From a checkpoint of a small image captioner.
Model: encoder arch vit, encoder layers 8, encoder width 320, decoder width 192.
Training: normuon at rate 0.032, 4900 steps, batches of 64.
Rows from block 3 of the text decoder of a small image captioner, named by matrix and row number. Rows with one number belong to one neuron. Each number is 200 + 40 x the weight over its row's rms, rounded and kept within 0 to 999. All counts start at 0. After the name is the row's rms in percent of the matrix's.
After each neuron's rows are labels from the 100 texts, of 14976, where the neuron reaches its highest value: "tokens" is the input token at the peak. Only what is clearly more common there than usual is listed. The data: simulated stained blood smears.
# fc1: MLP up (decoder.blocks.3.mlp.fc1.weight, 1152x192), inputs 144-191
# fc2: MLP down (decoder.blocks.3.mlp.fc2.weight, 192x1152, transposed), outputs 144-191

fc1.294,101,148,217,242,175,171,191,137,207,272,199,95,194,163,241,189,263,131,209,217,179,154,289,315,212,174,190,214,153,221,273,182,248,214,181,222,309,260,167,197,185,139,151,144,184,183,133,171,170
fc2.294,052,158,244,152,146,189,165,182,254,231,180,155,134,182,239,144,278,131,208,188,223,235,247,299,200,205,192,237,147,144,246,218,274,203,208,210,193,236,173,252,221,208,187,220,193,184,193,218,187
tokens: "band"

fc1.565,087,230,138,231,148,274,269,169,186,232,135,191,188,183,252,171,243,185,217,197,163,200,194,182,165,197,259,243,158,271,228,286,219,213,130,238,198,238,222,193,215,217,237,108,228,290,271,144,223
fc2.565,122,215,267,271,225,210,185,182,155,213,159,241,203,207,242,183,189,254,141,244,221,148,174,184,223,181,134,237,229,220,179,153,197,246,217,256,136,149,155,203,189,234,184,170,157,182,176,257,229
tokens: "<end>"

fc1.695,095,165,200,225,212,220,166,184,269,191,182,228,183,197,207,205,240,160,169,202,165,298,249,272,178,183,248,117,138,206,238,156,165,225,150,202,161,216,188,189,214,203,133,198,195,202,182,145,221
fc2.695,079,198,216,192,174,220,175,176,226,204,152,220,179,185,205,210,230,218,176,163,193,259,214,224,164,172,246,155,190,259,148,154,169,200,224,220,196,169,174,213,158,250,168,261,200,265,183,217,187
tokens: "lobes"

fc1.4,113,164,247,189,121,174,185,113,209,201,200,128,199,146,223,204,210,130,158,201,161,193,213,327,206,178,201,260,205,248,181,242,229,189,216,205,264,293,162,195,207,126,167,233,238,246,222,185,153
fc2.4,061,147,169,168,163,235,156,99,172,273,240,183,222,160,234,323,177,201,210,184,219,197,173,254,184,189,161,243,162,165,172,170,180,217,240,244,215,250,192,267,223,162,154,253,241,256,201,324,174
tokens: "kidney"; "band"

fc1.310,113,247,279,262,228,170,170,168,204,188,213,125,188,176,261,172,248,171,214,240,241,284,276,258,199,177,230,183,173,151,300,177,271,177,227,236,266,186,184,145,213,212,252,187,164,189,124,111,196
fc2.310,067,205,261,227,229,138,213,175,181,214,181,104,167,255,231,219,262,180,191,193,246,288,241,170,210,216,246,182,89,184,218,147,261,179,187,200,248,201,189,176,240,220,279,178,186,172,192,92,209
tokens: "nucleus"

fc1.235,088,252,121,190,176,253,206,163,217,159,157,179,273,138,248,220,198,214,222,271,139,264,192,228,144,167,203,208,140,215,210,226,117,227,230,229,197,180,229,192,315,250,181,153,171,263,184,227,202
fc2.235,111,147,228,194,150,179,267,219,241,211,263,245,183,241,169,160,215,209,219,177,214,149,241,258,194,251,235,172,296,184,156,223,280,202,162,228,195,193,184,205,160,193,257,184,139,203,137,239,160
tokens: "<end>"

fc1.10,082,170,179,169,181,188,163,123,204,206,222,159,220,161,247,194,194,162,231,99,143,221,276,277,250,182,149,271,134,189,163,186,235,199,180,236,282,179,216,199,167,124,233,197,195,237,213,179,238
fc2.10,053,197,131,162,158,216,195,248,242,201,222,106,155,167,149,222,246,189,253,183,174,160,239,201,250,251,225,193,220,247,232,226,229,204,174,226,163,198,193,298,270,169,219,243,225,246,149,177,155
tokens: "band"; "kidney"

fc1.191,092,194,208,186,91,272,223,177,226,213,192,166,193,210,236,171,255,197,204,180,141,236,215,305,239,98,254,245,217,176,216,226,240,231,202,235,234,276,176,171,212,172,143,194,193,246,216,95,190
fc2.191,054,231,222,204,155,215,277,136,253,147,229,212,215,280,238,262,178,185,229,168,196,250,172,191,159,181,227,147,101,214,178,212,273,206,187,263,210,188,219,247,223,181,219,216,237,228,274,171,198
tokens: "band"; "kidney"

fc1.440,083,179,169,170,249,183,246,171,179,217,172,163,142,199,299,128,167,257,208,170,228,213,221,242,226,122,170,174,126,169,271,167,242,141,157,288,201,153,218,169,223,213,220,184,221,257,212,195,205
fc2.440,072,252,203,173,155,245,149,239,208,183,246,186,205,253,233,218,139,202,176,269,125,149,153,205,233,138,177,178,176,218,124,215,178,264,210,240,124,199,187,211,202,133,250,145,303,228,239,209,244
tokens: "two"

fc1.699,083,156,204,157,216,163,175,326,257,137,169,194,232,221,125,215,230,147,189,201,202,211,160,122,226,213,211,302,182,205,205,213,207,270,247,263,213,251,215,155,287,131,259,153,147,163,143,183,184
fc2.699,077,138,193,177,170,250,176,219,196,106,224,189,204,260,177,153,236,197,253,175,231,218,179,129,210,260,197,202,209,191,173,143,237,232,194,238,155,189,268,152,244,159,261,257,195,206,199,247,230
tokens: "a"

fc1.441,093,248,158,145,232,251,175,270,223,160,184,174,233,220,214,211,277,180,195,257,159,181,184,144,185,165,158,186,172,240,182,159,192,221,217,265,104,187,219,129,297,207,146,214,237,186,214,176,208
fc2.441,077,228,165,246,222,219,168,243,236,199,205,251,227,225,189,148,245,227,173,199,184,131,233,113,239,161,155,150,167,216,151,209,106,204,203,178,242,188,184,185,134,261,161,179,191,227,195,266,248
tokens: "lobed"; "round"; "shaped"

fc1.282,103,161,184,179,180,208,187,227,258,143,188,285,177,118,235,205,202,245,219,186,179,189,144,208,219,189,194,202,196,172,237,249,262,134,138,285,216,199,202,183,136,145,243,168,141,209,134,263,223
fc2.282,112,169,150,223,272,145,200,212,292,171,259,86,230,193,186,170,239,186,209,207,152,294,196,259,163,180,179,191,211,195,199,242,143,251,238,208,149,216,197,198,215,176,204,220,207,178,211,220,176
tokens: "kidney"

fc1.616,134,270,202,167,239,176,169,249,216,119,269,162,181,225,193,199,217,216,168,143,146,154,173,222,206,161,228,125,161,190,200,151,170,213,153,180,256,251,182,223,252,192,281,188,185,163,183,275,238
fc2.616,145,246,211,229,236,136,191,172,227,167,285,179,105,284,218,177,207,213,205,209,214,149,197,163,191,211,203,244,215,173,135,134,155,130,210,253,132,222,193,205,213,181,225,190,219,110,209,302,195
tokens: "<end>"

fc1.625,086,133,159,164,217,270,217,229,155,201,237,177,210,204,215,200,238,149,211,257,131,252,203,132,247,198,158,228,186,189,261,126,144,222,206,237,146,204,304,159,210,144,204,213,279,230,169,120,177
fc2.625,071,242,219,180,244,192,253,235,214,178,159,207,244,233,176,249,239,215,174,186,174,185,251,159,168,183,154,144,270,258,199,193,157,125,190,227,241,173,215,241,223,206,219,192,244,264,224,196,184
tokens: "lobed"; "shaped"; "round"

fc1.638,084,141,256,178,103,176,164,162,198,205,148,190,155,206,185,165,233,175,191,228,129,247,222,214,216,157,207,262,96,207,232,177,211,215,200,177,283,288,245,253,182,146,269,186,227,265,258,187,204
fc2.638,053,164,165,209,251,144,161,133,257,190,226,192,147,203,220,182,179,188,255,172,225,278,192,229,204,130,170,243,127,176,196,225,173,225,149,262,203,221,225,256,137,227,246,214,290,214,205,175,190
tokens: "lobes"

fc1.449,108,183,195,176,265,259,176,194,179,277,159,138,190,178,158,195,185,201,290,271,200,209,192,257,232,212,203,243,173,249,153,158,141,119,176,194,144,164,231,218,203,209,226,261,196,234,263,212,290
fc2.449,144,176,182,230,191,247,224,208,182,287,205,184,216,151,221,261,178,157,228,193,227,230,202,182,188,267,259,260,217,268,210,257,228,199,159,208,203,99,227,113,153,156,276,234,262,175,206,240,228
tokens: "<end>"

fc1.42,087,180,218,178,230,211,166,207,145,195,129,177,161,228,169,185,217,156,205,284,187,265,173,198,204,146,194,202,156,131,275,196,263,231,175,182,247,195,176,88,177,164,153,191,230,204,184,155,218
fc2.42,045,189,233,214,238,180,131,220,258,219,123,252,130,188,262,168,200,199,180,158,185,265,218,223,233,170,203,236,184,199,234,199,253,171,224,210,246,96,173,199,188,198,170,181,199,179,192,238,196
tokens: "lobes"

fc1.574,083,187,234,149,172,235,259,137,175,237,218,181,149,212,234,137,255,170,139,229,262,247,201,210,226,153,190,260,198,252,275,174,240,195,146,213,286,251,207,229,226,201,266,143,176,295,168,180,185
fc2.574,075,172,273,173,199,162,274,167,190,244,246,225,192,241,275,232,229,248,238,187,209,205,234,225,190,166,204,257,240,190,305,192,156,220,201,175,209,160,194,235,230,185,248,140,182,172,239,236,225
tokens: "nucleus"; "grains"

fc1.623,084,204,230,264,131,227,166,190,195,159,135,169,198,166,223,240,293,158,217,154,177,236,223,286,192,166,242,247,148,171,218,159,222,224,184,226,213,161,146,207,207,137,167,218,257,186,221,172,172
fc2.623,100,207,200,167,185,272,215,166,284,211,298,259,259,192,201,157,161,199,212,176,199,210,160,163,218,162,204,169,183,130,148,228,182,239,228,162,227,232,207,240,141,189,249,208,199,227,238,169,174
tokens: "band"; "kidney"

fc1.536,077,251,215,107,192,229,108,201,158,128,171,192,237,199,190,217,271,181,171,200,175,226,177,210,224,174,214,262,171,186,226,218,212,224,210,209,181,222,237,162,266,152,250,226,104,243,214,169,212
fc2.536,054,179,191,183,194,191,200,234,166,195,186,161,264,274,217,276,158,141,252,109,236,228,236,192,256,236,213,187,183,181,158,185,265,188,222,164,181,185,200,239,225,163,233,237,186,226,165,250,224
tokens: "a"

fc1.754,082,247,191,194,217,306,183,191,191,255,216,267,221,216,163,211,180,175,205,181,242,180,175,215,251,157,167,215,190,148,309,148,201,219,162,290,219,164,235,144,179,210,137,213,249,215,161,210,171
fc2.754,063,216,155,203,223,196,212,217,151,266,150,211,178,187,133,198,183,197,206,159,197,219,265,253,239,214,233,203,192,190,203,185,103,211,247,220,227,137,266,206,186,223,134,178,227,185,170,166,168
tokens: "lobed"; "-"; "round"; "shaped"

fc1.715,098,265,248,119,253,205,183,251,247,150,229,192,213,224,206,210,249,244,140,152,185,150,190,184,183,174,199,199,120,148,206,213,161,261,175,172,274,294,192,198,212,233,271,209,158,141,247,208,212
fc2.715,076,249,187,298,160,219,249,167,199,245,266,246,77,282,187,198,166,186,244,210,189,200,188,193,175,214,199,166,231,174,209,217,185,143,227,203,171,231,190,247,228,141,255,169,253,175,250,275,193
tokens: "<end>"

fc1.447,073,231,247,149,147,150,199,102,206,239,242,154,232,172,238,253,242,169,184,173,164,189,206,314,191,219,181,245,194,218,196,268,230,185,224,221,311,209,190,163,220,133,235,224,189,216,172,163,154
fc2.447,063,148,184,160,242,103,219,170,235,131,173,235,262,215,181,199,204,230,173,220,291,189,199,223,209,139,311,211,93,188,126,105,182,222,232,258,230,194,146,186,214,201,175,170,213,182,157,236,256
tokens: "band"; "kidney"

fc1.647,082,260,143,189,156,188,154,228,101,87,221,154,235,227,261,228,157,214,157,137,186,212,171,214,231,202,192,246,207,154,139,193,272,226,161,282,208,239,236,164,220,209,246,257,155,217,171,185,290
fc2.647,073,222,160,199,221,202,175,225,171,136,221,167,272,177,134,281,232,218,253,114,163,265,152,156,237,160,192,201,122,197,161,104,248,175,218,242,223,129,236,247,189,123,216,246,152,240,163,284,190
tokens: "a"

fc1.717,092,237,249,156,256,166,249,270,207,176,186,222,201,214,254,260,203,198,215,191,277,164,215,189,192,171,215,205,157,189,189,288,258,168,201,196,268,197,166,183,194,191,211,267,260,235,263,162,183
fc2.717,111,169,225,245,196,254,183,178,207,191,263,210,142,191,212,194,188,222,234,304,145,132,201,211,109,221,183,147,274,212,215,155,146,175,147,199,267,201,215,168,174,152,194,187,122,156,227,153,145
tokens: "two"; "<end>"

fc1.645,096,214,204,234,164,175,275,273,246,203,203,189,122,185,214,179,284,138,165,295,203,233,252,225,179,186,205,194,151,216,208,232,274,230,126,193,148,196,253,140,166,132,176,191,205,167,231,199,161
fc2.645,057,194,258,245,220,182,192,209,291,189,207,205,135,226,254,176,255,109,177,272,212,159,228,171,143,214,173,169,189,259,215,163,200,213,177,176,158,151,252,189,215,210,142,175,214,253,169,168,228
tokens: "lobes"; "shaped"

fc1.91,095,167,209,220,122,212,188,126,207,156,204,208,292,128,249,231,180,184,135,165,172,295,241,232,162,268,154,213,184,199,208,157,253,227,254,253,271,216,234,252,154,172,211,224,173,201,153,169,193
fc2.91,073,182,170,201,194,195,148,184,146,220,190,163,244,164,228,273,244,171,237,192,200,158,236,214,211,192,211,190,208,203,147,234,278,201,228,227,167,279,161,238,207,189,179,190,184,204,232,184,174
tokens: "kidney"; "band"